config.toml
model = "contrastive audio-text model"
dataset = "notes from a synthesiser with random patches"
train_examples = 78125
n_mels = 64
hop_length = 160
input = "log_mel"
spec_augment = false
win_length = 512
tokenizer = "word"
vocab_size = 43
loss = "sigmoid"
embed_dim = 128
encoder_arch = "convnext"
encoder_isotropic = false
encoder_norm = "rmsnorm"
encoder_activation = "gelu"
encoder_mlp_ratio = 4
encoder_inner_norm = false
encoder_patch_size = [4, 4]
encoder_conv_stem = true
encoder_depths = [2, 5, 5]
encoder_widths = [64, 128, 256]
encoder_kernel_size = 3
text_encoder_causal = true
text_encoder_width = 256
text_encoder_layers = 12
text_encoder_norm = "rmsnorm"
text_encoder_norm_position = "pre"
text_encoder_activation = "gelu"
text_encoder_mlp_ratio = 4
text_encoder_head_dim = 32
text_encoder_fused_qkv = false
text_encoder_bias = "all"
text_encoder_qk_norm = true
text_encoder_layer_scale_init = 0.1
text_encoder_parallel_block = false
text_encoder_inner_norm = false
text_encoder_positions = "learned"
init = "trunc_normal_002"
residual_init = "zero_last"
optimizer = "soap"
beta2 = 0.99
lr = 0.0013
beta1 = 0.95
shampoo_beta = 0.95
eps = 1e-08
precondition_frequency = 25
max_precond_dim = 1536
one_sided = false
adamw_lr_other_params = 0.0013
steps = 10600
batch_size = 512
epochs = 69.5
lr_schedule = "step"
warmup_steps = 530
weight_decay = 0.5
adamw_weight_decay_other_params = 0.05
Rows from block 6 of the audio encoder of a small contrastive audio-text model, named by matrix and row number. Rows with one number belong to one neuron. Each number is 128 + 32 x the weight over its row's rms, rounded and kept within 0 to 255. All counts start at 0. Numbers have three digits each.
After each neuron's rows are labels from the 100 clips, of 14848, where the neuron reaches its highest value: "strongest on" is what is common among them. Only what is clearly more common there than usual is listed. The data: notes from a synthesiser with random patches. In brackets: how many of the 100, against the usual share in percent.
# fc1: MLP up (encoder.blocks.6.mlp.fc1.weight, 512x128), inputs 0-127
# fc2: MLP down (encoder.blocks.6.mlp.fc2.weight, 128x512, transposed), outputs 0-127

fc1.498:118160148155163178085151102150136155107126130116225098172131113149113096053143102129128140134119147080100143182131182139107139110127129101107111116123116158135128167130160139153152177127218230125086160188098132124148151169113084093146152143113181139095157111100154072133105080135118109147138151134125178162186151149148148115099097113137116143161139176116112192066090083156174175126151
fc2.498:142139141124142144230158137130123112146129092064166183099155124141120096130175089156118100113199155109120162085162093133076128139096104106136112100139135153121097072077096134080191121158208165122094148080142130111098213179097151139168148092106136116115129146088096071120121120144128181162151107072134150103097099127097158107124109100068180153127144057134109099168112136109138102147129
strongest on: swell (60 vs 24.3); high-pass (51 vs 20.2); filter motion: filter closing (41 vs 20.2)

fc1.505:112148176127132099196103112071149132152134117246094124188143127093173126133142122162147137144140106127126169098185196137154153148057103150123135102093122157105089111111168164116132142092142183129143149117149109097146117144151132119146160093136077128096131092150138127113084069085091112075135133100057163099155136099078169116144071128068109140124113111161171171093095111077100178161140
fc2.505:080132156125139113138134144167117154113142139230076130177087107170065153105087127115180150076123102105126125143078090127192101078129108094088095082143139091077129174151132180138097095142097116128145132082196078097160128102126117079210123169154111094105171148123158181076088112070099094165133115137092097098104110127127106132105099112114114148108096086119150116121110119086119125149076
strongest on: bass register (86 vs 23); saw (32 vs 9.6)

fc1.479:100116185159128126154164152135130148156151095119111132100163134070106100052160117161148203145158145127126102143122137141114170101154146143130158146196078180157146095125097131114158102105172140122137123252110130121113119082106123112138140070136085148126129106122136110113105165079167129128113133126034132161102156125111141151110133077060073129107095153069148073203109128123118169082132
fc2.479:130071129094127087073112133055155116133144087168120130091048102136097201101166127111099120138137146053160150174098141155095093089110121105098122095111120124156195169141154155100103125113091107162103095110120107082107133092058155155147109143159102075125088098093060107136136092122148078142167147161183156125144123151091132103165097116122183147093170063147121128146128118165150136090188
strongest on: triangle (36 vs 9.9)

fc1.31:133151069130102089081161101117116145149130187135172189180095114137051138099120156151160154097112078092168083164126109106114087119127164135101174091107146163125121148120105121104149132098086113194120115079075119155122098100130128125120187134147181142163104048117040112102120073176119170077104129082092174172099154141124130168092112099154138136147170123123109118123132136127117131158044
fc2.31:122114117123191146137120088119128117176177100156147151112085105124181144151152129087150140121138092068128131119118191196092077125133046143097169159214149108141100100112183108134151093166146100119162105163122088118211118194154166193128103110165163151116139178144131108064142144141102143100138118131062130163135096117127139069121118080095152083121118141161081093145089163106140141125123
strongest on: triangle (31 vs 9.9)

fc1.77:131147088104142151071129120120165146093100147123085033088160159155128120165120165181133136138123122160154063103124125174080099118067112133074110119086163172179108138117195168174200104114114110127109111112120150130144167167146096123139147131054164087195128148150131165159107090097100094138123130084163119152107158101115080097121117133140189160167150114172065149128101153139139163098178
fc2.77:114086137105132150124153132087120103180145122177154181156129141143115170102109159108134172090078081171137133122105144138044141172143093092137148139190136055212125123113081202087130149170058104158119138113143144149137163070082110114144157081144132139096112107121094157130169076109098109147106168118116096140198115185168092125122099119105132123136139139137083099171165079095170096120159
strongest on: swell (52 vs 24.3); bass register (50 vs 23)

fc1.361:141152065168177152077112110101109031124178070186159116126161131132102145036119108149102131167124137137108131131115127190166130148126099191198121067108112140102137115150147145065122127097115114099135113165113108114135138163144174181073142101134118096140080091108168121121107117138146134059138102161139194114107087133138097187151104134101120105179085162104123149162098113131104142159182
fc2.361:136111104103146104196152103105070137145033138111152126135122093138166197042123122135078125157108164104157095101141115101117129070122132139095071082185133113120128176129138181156120150159096158039201104116094141157138101109118140146122195191115183115154133130097108107148107155143126150120094116092177106103136143132115144114131093116145067112162121088137133188094095140121077115151160
strongest on: high-pass (56 vs 20.2); inharmonic FM (40 vs 10)

fc1.85:101118159131077152194086174138156089111198136128166118137080078119123072084136107142115094089131106121107141165103123102096143097153206096166134141154197174108119117123138147095131076158046133109153101116129102179130114167107113120096172148091093101114139099131160188105090130095094124124138118128150118153113154106176092164213106156168112148172087175083145128131146061086172122121122
fc2.85:101133161184113116047141035111145159129126144148129109098198210135132132067136139164159097195124087133111170087150095139093124158146083138087122137133183092059151120154153125104149108157072123115160157138098147121106107155148034177139139170125053143139095151122126134147137132173114148149110110156106135090151135153131073107110139206105113107180134121127148107148123157148106123173116
strongest on: glide (53 vs 22.8)

fc1.180:171119162142144132076122105086145131140164119094111173094136092163101079151186146153126172107098159157065162114136125132127090112020062158162082111085146098145088154149172116067137157151171155114168109161136100141140137171112116130160101093123122150081098166076129083104173108140149098154156112139136106139182077102123137120125187195120093104169131129122055164117155136137182151108102
fc2.180:139161083150145130118167145123119185099134168136159190140108102055149111098112146128131118156117166181108075144175122085155191094175132128130079133183117122174132109152107111148144113119199135152094130107079141124140145094106141126187124102149102104141130049102115124121028100102151105166171164125128154142119151131215103170104181117104142059190110136087139114145141097115173105104104
strongest on: filter wobble (67 vs 19.7); high-pass (64 vs 20.2)

fc1.68:130154067097135129092155147051143091120134086137120071121192116139131123164157097113102119144141180123096099120217116110124156154083147145179127104118140158148134151115124135106191088206071181153110129128076101123148128088130126074105180105157051059132179100193134107145185061122063106133136156142088149126130121144140110108083135163142107130152155118128112129071126139133127163147133
fc2.68:128078118200095116150107138156196117150215140128122158104054131153072080085107135148130123127123138147151154192139182172117153146174108171135100112134147161114124141119131186149101114069106136146127144179104158149190168125110199154141125082172068161141135146185128170152136154107109102153142126123042143142105138138174131172105134154103140148079103154145088179140087156127134115090161
strongest on: pluck (89 vs 25.1); hard sync (36 vs 10.5)

fc1.130:159180126121149141104136161142134107169122176171186155102129089130078144137070084121153090103131111139069123157069133165098142112110151150107163118146170127117170157119109176083158108093108106168073075150093143185097114117148126107125152159143106147172120190132171093163149104144114118167103196124041090159138140071140114086152099140112175104131144076118094193110108138107190148077170
fc2.130:132151119099169088148138110149160103132156119084124106106089103180161145149159085103125136160099052115147158170134136158109041104177150216138142095117069112118139149107083069175150165115076122105092094109064170110107143162081108128099093094168140137098106116115085110108102102070164171150156130134087114128106127090131107138113103180116110145158105126116104088152147198129074095129198
strongest on: pad (87 vs 25.3); bass register (68 vs 23); oscillator: ring modulation (28 vs 10.1)

fc1.207:123148129133126109143127129116119124159152137124176152190070101109086140165049128165113131152067121124141148143165126212104080146145124150092187138117151174093198157171158143164110138164145137124132095115126138099064132139170129091156113119111165180166052162197167132148084170150130151146118073130152091100124185131112142163191164138124132167085160136168179143128130137123056120115091
fc2.207:146114083152167185106065145130165139100075117152182136131157133142139130212104137118109109055138087177121127093089161085142124133142158098163160114159207054135101152127089071192128075073122105117134117146170084157083105069120078114080140153135092081144151123136144158094147128099110110111146154135172135110099117149110157112095091092120116118112117131107114102121115165107132179119039
strongest on: bass register (49 vs 23); inharmonic FM (33 vs 10)

fc1.341:121089137126151150078079072132137125128106067056121126115118083188105120094099112082138147128135037137166213118149143152145119124122212118081144095144101114141133118090117131166172124135165137137102168160165122147132116131108130146138176119130127110072168160115200121043140119142107132125121111119128095192100128119123152166137059153065121103137126182146083193128134095167109133076133
fc2.341:097096112128188156172153211160091143192126150138122122110135143129126211145136147152136115146118114144120099122152200127121147113131140088174157126111114173161141136116137137086139099094190101148121180117152083146123153192134138092144161131121141119132125115120125157228065181127125077200156188105068162112160070135095116113099047130175123133144130089105114138118102088148171117140111
strongest on: pitch class: B (72 vs 6.8)

fc1.20:123097139083107139115156109179139120204107159130112110159057171169097129112219107151167143106149102154110111107126109141110161090075153089119144125119161121097114126176166096060170127089129087137093098139149107041137153146143087134159124129121120178120121148125131120065093082132054137161149158199109094124138137106104141095110127139110163083193147133079084099186079122153106114101163
fc2.20:136170181130146172114111151125116103062171162158157114087099094086130120057159100149139124150094107106133098175116120208155148032165145106129125225123114154137165137133128111167156110142107080107141090080134098189103128146101077112145138067146123109157083107128114146228141128107137122183107138117141132079132166105131136119136117119054126111152111101131123139106089098083149125130183
strongest on: triangle (41 vs 9.9); pitch class: C# (29 vs 6.3)

fc1.95:122153208130074122121155099110107146134097109137103123148146140083095148116106097164119145124109097084132150111117098082157153111113123145124085157123112170119139144177168109164132255107064078140114133141135100165142099088127123101123152109139143157158203175136171164115117152077156148144113080139140121105111165140149123146128087156084104165189121108067135054071123150139131104091152
fc2.95:169113150184196123185107160121110114153156028138061135125093138158166117073089095117076149093135110144081088106126127072144200144124089110136144167122154131117141089147054097118116147124142185176113097105109084132139139127148137090173081147113145062138157079119113159107130124143133138117120144130140136138195076055112177151138109192146095124130137131111147187106121117093122084149109
strongest on: filter wobble (66 vs 19.7); square (26 vs 10)

fc1.66:102131117146135075081192135194144106198106089161073125099098086113164118075151103077144099102155151125088134089070099158141083103087147131190145088139211106075148170142154057093150120149165117150148113138134168143047080118124155063152130161121130119156117086123153120134100115162109150153137155155153166134155129141095156113131089119117099100126124192115145076159148167142132150092097
fc2.66:105074121130177181115108065045172209165137130100087076147082101157104149111137118069124104102112164094137129114196147172127119067115158093101098102120176168129149123086113133177093138039152155120081121111110147176145151101082116154132137090113120123147108128141093146097104090119153165150110123179154124119101145128108098128146062117137130072109178063114086097156111108084113124106123
strongest on: swell (72 vs 24.3); inharmonic FM (39 vs 10)

fc1.5:111085163149124141132142144093153097105058138154176095137120158173105071152085127157089125110085098164117108110157139162148107119081105120110129174151075233151157104120141136169115160120140118116087153143176144211108144134136120176111124142138107121215117125067133126103104070210116130081140143172121136104119144080088146117112152148126148119108141109156155104136131196089112178192176
fc2.5:195153142164106107103144084127146095126144201144163166148127066103114118200108125104134137091130099158148128137158137176144149069150152089161176130143145057134124137120131147135147091133166110103099173114148179085116106131062135122113180136142108135186105159101143063171154062133125101095102147114132159104109149149126154158161182133128114148149142182115117166088216104077161165161198
strongest on: pluck (87 vs 25.1); vibrato (49 vs 22.6)

fc1.78:140162120167111113151136168136113130205151118082155118169092106135125079122076090147112113125135040104082104124132171145146154128164160110142162147126151132116184149157098140164161142109155058152113178057118122132121188169138154141121110181176146146219138107069134120187088149084177118089132125136134165114142147086169116147106075173113126097119131091155098147179099170128143148193103
fc2.78:096121104152130150118100119112122168115147114134116120121156148101096117129164165120157102176105116110120195068115118085130149136143112153120158157103107165065117096148132157100135128150110156156131177159117077147121154156153113156132152113131075063177081178089105085122133100180127093074126192130157125058132123137091123113184083210171122139047109187142082085167115134149148052134067
strongest on: saw (25 vs 9.6)

fc1.189:125153166153162124102095120140108137115148177124163092128139125125137103111099128109131157129065127101114084137176126155164176146091088082069150145166087164127109189114110152084115123103189089160184117113123136112124136151158123120055106088121130065216119122139097162125109177177102141189111134172070106173141209174087165183135168121128135109113150189128188159161157123156121147131119
fc2.189:092099141153089110156167116128141138161141160099179135144157125138139143189185145111099101131191162149125111150084162162181134096109163069141134184111101138105160117129127138122122130187158110123107184150069171131123149091147148123110160131066164119136065150134138104132129186090184124186144214138167149119149085182119157054180162116145133084096161103160185187081119116118139139116120
strongest on: swell (62 vs 24.3)

fc1.203:175127151153155099144176191115111116119098138172074140063144065136137139146105202151121108123129131085080155128085117177203090118127131116130123122175153116108056124134149142114110113108123164102111106082119179145131186142203133155154077135167141081173113109150102137138080122171142154116134111142090161074124229123143163118140133134112135187172099082157134151183155116096139172105130
fc2.203:163109130172086166176096134141144140115126188155132091128130138192118139161116173157124168150114141133127125145153164106150105161153128096160125166126097166044087117140140121116110134102125114076110074142053061132157165131113122164135072122171170155143128141072106146120139124132112124121187143130150125114092066109096192130175198147129057102223107142147151161078162163129104120154071
strongest on: bass register (90 vs 23); saw (47 vs 9.6)

fc1.317:108092148178089121116089070148102180200066127063127138100093132126074131056089085119166086153131144095122106131108112128160138120149109170087163187118163143111111107119107113099118140131129106125110117126137075130135151101078052175077109106128062116096110113107082161158133124078135072114114164153125128046086132105130150114130139156146120149183128175125033162092144120105152145148137
fc2.317:122126046189132073165139171080104068029157141108107107156211130137111101057086116161127103134111115131141079107102132161133103149083150130138128117106153064102105120126136125138126091135120117141097108157165132111165108080155114140121132125145067142077091153077152091104132138144079109108147087115143089105122132054102112195142148128124121181133168126122107068082148142112061102156151
strongest on: pitch class: G (38 vs 6.6); triangle (33 vs 9.9); pitch class: G# (31 vs 6.9)

fc1.56:092110128187150144121106103134149165207129135111111153159188106151148172181131121146149117108081098159115164150125151169174138154086142147153146161145139130122104151222139124122156155084155108125137172174151113130117126104107096116209141181094120121122116115161082143119110161106110147095139147201175099151140056132152052077184159173114150104185129149112120154066117104072123154114082
fc2.56:117124122097131124108097177189139063072063142163061153163106119081091054185174149119137123141115117129130098107100115099148133164112111072123097213079170128178147058173152095111122144155145154149099106136159121129160140140147111098103120117132110137094106122134180155162154107091117123150163097157112149167114144110106052166130134198129162125105140167126111134092176153049124161130081
strongest on: triangle (46 vs 9.9); pitch class: D# (42 vs 6.6); square (37 vs 10)

fc1.450:115073076144122159113131077141141103148125149112113066155112145060102206189148071086132155117100141137163137121121184144119169135119135109169169166078132127094073181129098118139177091102131112172086103162167153157123116089126101131111178189128131161148145149150168062114110135103165117125168058142144061089078090095117101106176165136062152156110132159110124098158112126111127123141080
fc2.450:115162108060072160071097227187151139096115135143124076202131081173034115164174120162130136128127130065115121137074071151115151129151139178089146135142093131099147080084130128149151117156159134157180097076166127131139131102133109119137115089119122090103150105161164131179144146118072127155112148134135116099125184136135134146127136121160146090083109139139140157141130208087112150181144
strongest on: triangle (59 vs 9.9); pluck (55 vs 25.1); pitch class: C (37 vs 6.7)

fc1.248:126148129119105155178154122085139099111141111174131128183102105071141155066101164128145138124119153052125105155164125164118191179111052141083105157091154105122127100146133120121160140104132183101128061153104171110098121171104095116127151141136135125110085090134218091099086129109152117156185146170074162058122146133083153114159176120109144128107149114145160123065062130120070079113113
fc2.248:118112204140209148109086155183141134115148153145154160104129118141130114113132117111130158086130135058152144105039138124156110083197128110150073117147136170168131182121100153118148089104150134169126145161071135185087077140135094114145190132073142143123151158148106111151143091180164153154136182101096122111084116082137124194057116110105098148124086080111144162139078151098155170133121
strongest on: triangle (44 vs 9.9)

fc1.168:157093128123128155135103168086165123132057085097111143055122150085116172130159133120088199100143115152128140158101167141127156117093127119123167085149200081122140138154183143091080142134088137160085100132227092089133118175136141049121139114178113102154127149118122138082141105104119146160113106091122157088117117135102132139144206182124103089117125054089150112136122158064177142137156
fc2.168:156113108102110114128118088142114121128170136149160085129182075115184126154189085085154132104030168129147158143104123129074063152095134201144173157139170153103124141199116161156085114124099089164103173116136120127105067126076105090098120169116096115161129133130175111118072113152125107120139117107125156123162131141116102072073119136105104110158122118181137168124195079095110061117177
strongest on: drive (54 vs 24.8); inharmonic FM (37 vs 10)

fc1.415:144091153165161164103148152131102100152146141110158182104124120129113088156125190130167126137122151163130123138121098163092144107109155090171054185093138105147129184122182122055164120113130077157206101057124124146097099092103171107150145077160155134128068129085092145143112139118095142070137164138132109170160083095126114173103167094127138192201115104165143133131062144149099159163092
fc2.415:152151119147133132075139108111099175134114099122150173146122052144122155122159136140169118136094124101151104081038084117110109133118112098077100211163144149151153079139070147120154120092080116113077115186085107123140126193113193152123125101161126098125150121092129134114113138099133083096153125098159080118147176174203108101118150078135073160148174147106078084182124136169127075143090
strongest on: swell (53 vs 24.3); bass register (51 vs 23); oscillator: triangle (31 vs 9.9)

fc1.406:113091203104134132192163147104148194144163131107136139145068142152115120176133100136177097076124098114142123132205138179169159117120194127060159117168159119132090185153147113120153139135092164140135111080108109101209162132168103144162119132205084115122116125151087188137133113098147123142099094139112070146121121115135110119130172175068123149133121101154168153157151071081102159113082
fc2.406:079148125149116130079070101127099125094080123117133133159212111144132121159107108141136090142157124159102088146117095113093179076148131190169094122144116117082102101192160097135125159135019102071127126135072119136129155122106169139173156156206133070117187093162138114118146143190098121135140183123135143109113104118158152107144186165163137101134078196099123138120127148134123074097098
strongest on: pad (54 vs 25.3); inharmonic FM (37 vs 10)

fc1.384:140133144122117109121189083103123147145100162161086133152120085067075120208138125168143151153101116108139080090138088108100108128149124092133170089113148149168132169120118162084163120093152061180109156127037101139153059149099118103119164029147107164163085119160067099098115130154122127126173118173090117123125161108057101094154167147100158159143127141160107125112180148129097117153149
fc2.384:146099077077186108078111165060104152126123107171144130110129142149136140199089131107096109097133115131096109216139131162156081124118095057129150115107125111193094177094154086138108127140090100144112135131077117125185084124145090189142115094142075066137058139124157101101114135086153080135167156120092111116103088129101086146159134146148111142143058120107134149141140120114168103099048
strongest on: bass register (76 vs 23)

fc1.162:177119121099106148100152134129053167149173115098099143191114116185119162138120066091151141161121101128128148135137070122144184123109151132084120133163129166104165118154153140109098111097141149116156110139129235150087058129142198089146087113130139080125079112149150133106133094079136183128192135111149146154149169135147138085077161092196065135150122123098137138075189137089126105159128
fc2.162:135084000077122176120132127124106122205105148075127089099085112161149157145090081107071120095148150092134128101126153136083078090102134135158114138097134174115092112122145124158150114157127133098141140126124100136215087133200116126187138149114139097135162139140191142110135164099138082111098102108097090114142054127168179155149094137105144168098136110110152084091065130129142116113120
strongest on: bass register (88 vs 23); detuned saws (62 vs 10.1)

fc1.374:103162114106013084131093109138159142130143158110132102155103091159082106076144127153163084123100147096144138125173130104129119150182136118127081135175122136109133113131167141087137150100069125159079131123151076132135185137164118154170138150150167120108120145180113173115153129087112108108166122166140088138091180087219132123084144108117097083141150119055134157173146107097162090050069
fc2.374:109167135147192116179120139145143137185122111106137138110157124103153070108086105106104077121129133123095156142123067104098116112108108137102120165139149125169166156165128121158136111171075143103206114158081140155160175113174122106095124125124187126201104080177170119159144109178130127158089106096085142180106112153110064121162085187143165115193095129103086080099093165149050115146097
strongest on: drive (53 vs 24.8)

fc1.417:104133103110129125152149137132249142117148151135176152147164117131160080075112152168122128178140149126156169111185105163109099116111131124186109069089158149124134129101164115128164150125118171104128106208094122175158147131161147129095107091155140156128113221059116155080168143092149117092102126105098152164151100175115098066102124131137142168096142180109133103187185089106149127149091
fc2.417:097165118171185129178140125125074136087108146146172125135170103110112165118047106146110159086132135144110134119109112109144040133149088125139129013143111113137144091053109180138143152058170135147139117170152131114178138102151127086182176127127148089130152139106136097132106081109191189156116147144122135136122113104116139209149151160122095103152153126139116080059112134085107159130101
strongest on: high-pass (75 vs 20.2); noise (57 vs 10.2); filter motion: filter opening (42 vs 20.1)

fc1.125:170162148102097129107079115130157190095138129126192100204165079107163150125133188120130115081147186107137091123158084152058127109141126175116122160169146074182150169125117153118108063110097105121128073088089163141133124092118104078129133160130145139121155158128196110064076108164111060138113153119117172122140107078145140087157185106166098161149143133145094156085136159121157147166160
fc2.125:137085135069182175146101154136147131176083112141158134063070129145078089118113205139118074110131206157137100155079222152031156094139149144144103179137178157137109076168113110107130174137076124157136120154093132119131120119153120111130120133092154177100080138152091130160080143075109126141150111126144124171121130155158158171127148097136142142171136153152073105159135133131089100089130
strongest on: glide (47 vs 22.8); filter wobble (42 vs 19.7); triangle (25 vs 9.9)

fc1.234:094035092149143100121096082139168126112121134180090134168096149162146102189113151110145107110148069198183132119159112179107124133078164133072128168169154123177110094162113141123127127135104110186149129158131132092164133150129106150155129113155193114115127147041198175100156175144068106116128130082121097135134143175086184102140104113111098115065143141142115106102143163129062105135113
fc2.234:084141108188079136124120168104087120144130127124115107142124054145063148141119128129114129098080120075101147154127115098158123130128096147169107192188113112152091145158168170167137169175125110141131103093130149172142156085099108132147202143154184086130134083134126149173127162071089115131106098192075127160113119112087101157046115097165128135025118096109117132088108108075166145130138
strongest on: pad (57 vs 25.3); inharmonic FM (40 vs 10)

fc1.33:160123116113131160133079133151165100193154134073157143089130115146130100101096132144124159103099120106139182066152105167164136129156135105126128155092160149112154086152114121131183119131107114125175118184156146177095133077157157149088113147131131142153163153067112093102189112124179208086207082155061131080152141141072113167177073142163068109143142150149132125088149107142163188150167
fc2.33:152171131106145127110053169076088168145080149149142115129127090074077172075168142056144114120117112104153104184116180156147145097119114144094096162179157120188119144158109160043098100145123145128091112105099059139142177117102199165148090162146134101146054137128168149118163123160159189139196133120127100141119091137100076141122123119108097132124130095121138155137164105176124111162156
strongest on: triangle (55 vs 9.9); pitch class: G (25 vs 6.6)

fc1.194:161121175112134119087169179101184102176150143143151119092111128111143104119173117146125121119119122129097147142151054159096188121102136141145158108189110141108132134122128152132136121091127126143176234098114088102128161160199111142161123157133140059114150159110167160051097114135081122107131064129157093107178185176088135152129140191139109159155078097161133101114156209100164135122159
fc2.194:161167149123111193113103095117129165074092154157155108141141135132123209116116109201167121129165088140083049182126149091130109094106175080098135149128143129098108157134163136134142134103123076126112139142095055118145157144088107101154114168108138192142080135146130122160141125125158085121111141189139187140063058084139183129116124121137159124132100112133146093114121013116108160102152
strongest on: saw (35 vs 9.6)

fc1.493:098111122179159156125109141117102157118095074139077111133147069121118043118089080106150066115147113128202045095098115090124109090111149135139146075133125132140118109102144109125123141126161131140108148147101124129137148130175124186135211126179148158113127158195111092193126117103102153105109108149102175161110068099167128184134124078074142096119166129095131166156074163101115069072127
fc2.493:091120124145115108105117119165127113139168138120088092151055111155107158131109124123103197141174060101119184148134137123107155091126130147105182101087148126071122182156148141135132084107146102114146143060099153141095143162101089118126069044198155098090127124107146212071106113108107142108109136078136103105126163121140107062082099146137102116102126176141105163075076181114106127087175
strongest on: pad (95 vs 25.3)

fc1.500:114123107154122175151131153109121095084167089166124117101143178090153109177091129113119054130136100122128152102111141173094104126150150139102122133129124133129198101099181168092089223125129156190193155125125133103051109128167083152138182054116145108129084144123113084110094107113080063162132121086118132148152076133121139125084122197182123185125151132140129159098185127135123178149134
fc2.500:124152114143164158128166146124149150097125142183118199154118103168112068164157211153059125107136098160148152119124102157095136081095139115172114182084140112125114151131067203137122082117151158147151089107168151158111181172159163080144088142146153164152125137136137143193073131135125152140104141170136136134102205135136094186141100127083134135160128102178102191162084172101115153156086
strongest on: pad (100 vs 25.3)

fc1.38:100138087139122125161115175165159189108144126148154098096068152111161100066127079121160154083186165098165125173109131151146157125083161136099150119160135168160086185159127148148124118149146147095132122117155061109177164155151110079150117136100121068091117047091127120135084102131110118133057179161170129149119135150170119133116123131156116119187180131199160151114157093107198100145182
fc2.38:136145168130134079109095041105119114105078140144110162123140114105080174083137138158123050187122159128146145172113119126133107140122158124115147100091193080117122036120116105073123142050105148130136097126101143171153176129125191101112156100119130170094111132130145098083119197161148130138182088116126085146082140145116155143139101172106078090168127105139080119093126067183165126160108
strongest on: drive (80 vs 24.8); narrow pulse (39 vs 9.6)

fc1.88:148069063136167124133165117138131125092141082087173177178153087192113108084080086099154160165153080117141135103130120155153127161158151131126108083110098112173147125100132112154182128128188197148130133125084177156123123065173136131137139141128107120110154211150119122103155082065110065100125180112120146109137118144063135105130166109115105156165129154188093137164200157171126128143167
fc2.88:121087117167109123107141134090161128176169140169142085125147093131172124154183099125121131133062111152104136121185151154112100045083175117131113120136138148145102125135091075068123114091137157124110153131167066099146127143174103088170123195151158094111095088156185136130110204110165084080176143120067118155166082144125145141111112117160088147152158092139164127143070084172196095149147
strongest on: pitch class: B (72 vs 6.8)

fc1.419:140153131063174122076171190124155158129187150140109124100205103148130126162165153121153077102117115128103133091083106150171152166088154144136123098143132132148132148113121138134166093088105152126109174172113168091107192112038064109145126154124078123144119057108183146190112090175091154123104092153095154114111182141162095171122130077141138158117153159140112115173125099154179182145127
fc2.419:119093096091156129130136085184054114104126164092020126171036103085144108116129109102155173114170079163151093187120153113155120148151083132140094134119120145150094110103162113144128129138121118119080185107091150125135124138134081163125174118110104128120043138087050095147154125080112122093099153105145099066123093121120135143161128137160101144097097109125102117189170058127132142116152
strongest on: pluck (98 vs 25.1); pitch class: C (26 vs 6.7)

fc1.73:117132172106084077110073125099099153103187115134142100091179138125139080126087121147119051124124192124044122148153139155084123128190135095175154101122147093213201144123167149077162090099147144121093193135079136176151145140101110137164143106186065121053104141131151121131111148150155125083140110140090112143122099164139116118100101090124135130144156107129129108105158122158187153180113
fc2.73:158135090104141122145155160163134168192073168147158192156106133116090126080082151136108155173139211113162161111115139164123120182135114115082127111195136199172166119135146131114156117162141090116156195119111174117166146143149139097154111184112133083104157159116130088104110110109145093100077172136140158140156104111144082121148165171128159208187173117184109145189143108168162137145142
strongest on: pluck (80 vs 25.1)

fc1.328:114151100140109118140165124117133152125130189130154146124134118184105090154170124148143093147160125168127095127174112154089096102117126119120148121181108111137134090123129159065096255074105149117148097116158162106100125119168047138120166108113123096110103153093202128123102158117098152117173118134092195183106130119151110142115134152104131174099163117166152146162156126125101088085074
fc2.328:134175160088130104168202146122102065152130135063147149135108129152138107133105169158041154094084121166130095110124075167133118130112111130128108188113078101118147055095119196124149093122094131126142167070158171174071098113104131059145112143141171141164135138148115036147150131122132142111142124146124090127116160164137075074157098093089149134155112156145129133145105126147063183119087
strongest on: pad (100 vs 25.3)

fc1.278:084189105127109116164168077142132177110145096096162103080160105137121125131152123123138135169121118137158123122093177188049164126100173141083131071109133148130135124154139090092121043160118188174083145146120171128099130219134080101137130133154141122116124123138124127212163119069072156118086099138141089068107105104102113145184121134104150099147134155139133169102098066104084136108169
fc2.278:048061118070083129080147144118098141142140126113151165145108200147153131133111115096160118151176122109141161113120074065073117082154115070161150088113095129098150177103116186194134097109098166135104097167093174175084130122104186093135141122126138123142145178166140097111150102173115139115125138102157151102166148160152064119094167114146128166191150160076107076126182094124115121158129
strongest on: pluck (98 vs 25.1)

fc1.425:122089094113147136191144159127128156148133115083087099124066085130203110111082098104136130153134120087124124146157122150114192110067138089132065091069140183050127141138099130125157170128138097117119093168090126123075130117097106096130139109146153125141137160218113113136133100217079173126172111127111142126164178152080115120095084066124157151141120111148123079130087099175126138073157
fc2.425:101137191104142138081147169126119143112142145066101086120099119138152157150105087095188197110167069125132124127100105106099110157153150163088113075091117106165118175101194133171163084085169127130139109106157107120179122186132094164141163064151133158135125118187106139080119162093074132137107223144135125143099093170109136090121135059118145147138161142168123154103205160146135111117157
strongest on: bass register (82 vs 23); detuned saws (34 vs 10.1)

fc1.400:141091134118104116079227140170000135144139095099091105146152141190129177152133150084141147139126124149123120156162143156147152088104170104129160060108147107199161156133124134170083141121123132115138115143131092140121113095174097149123118111119170069110148074153128191116136080130127091092112126085128097107131076120137098145055149169183160140137088164136089138136175114157146105122169
fc2.400:125104131060116148124057186113142136165059183127082135169098090129135176089146188097156083119113064064149123145103157139117105108101161148128105107170172137158147149115125128110096112126138199148091188067039101150168176119154152123114120114170128105152093153169150145132140165166183132129204160148151096123161139136119128166104137171122103138157114088144153173123158106150172109142126
strongest on: drive (67 vs 24.8); low-pass (64 vs 20.2); bass register (60 vs 23)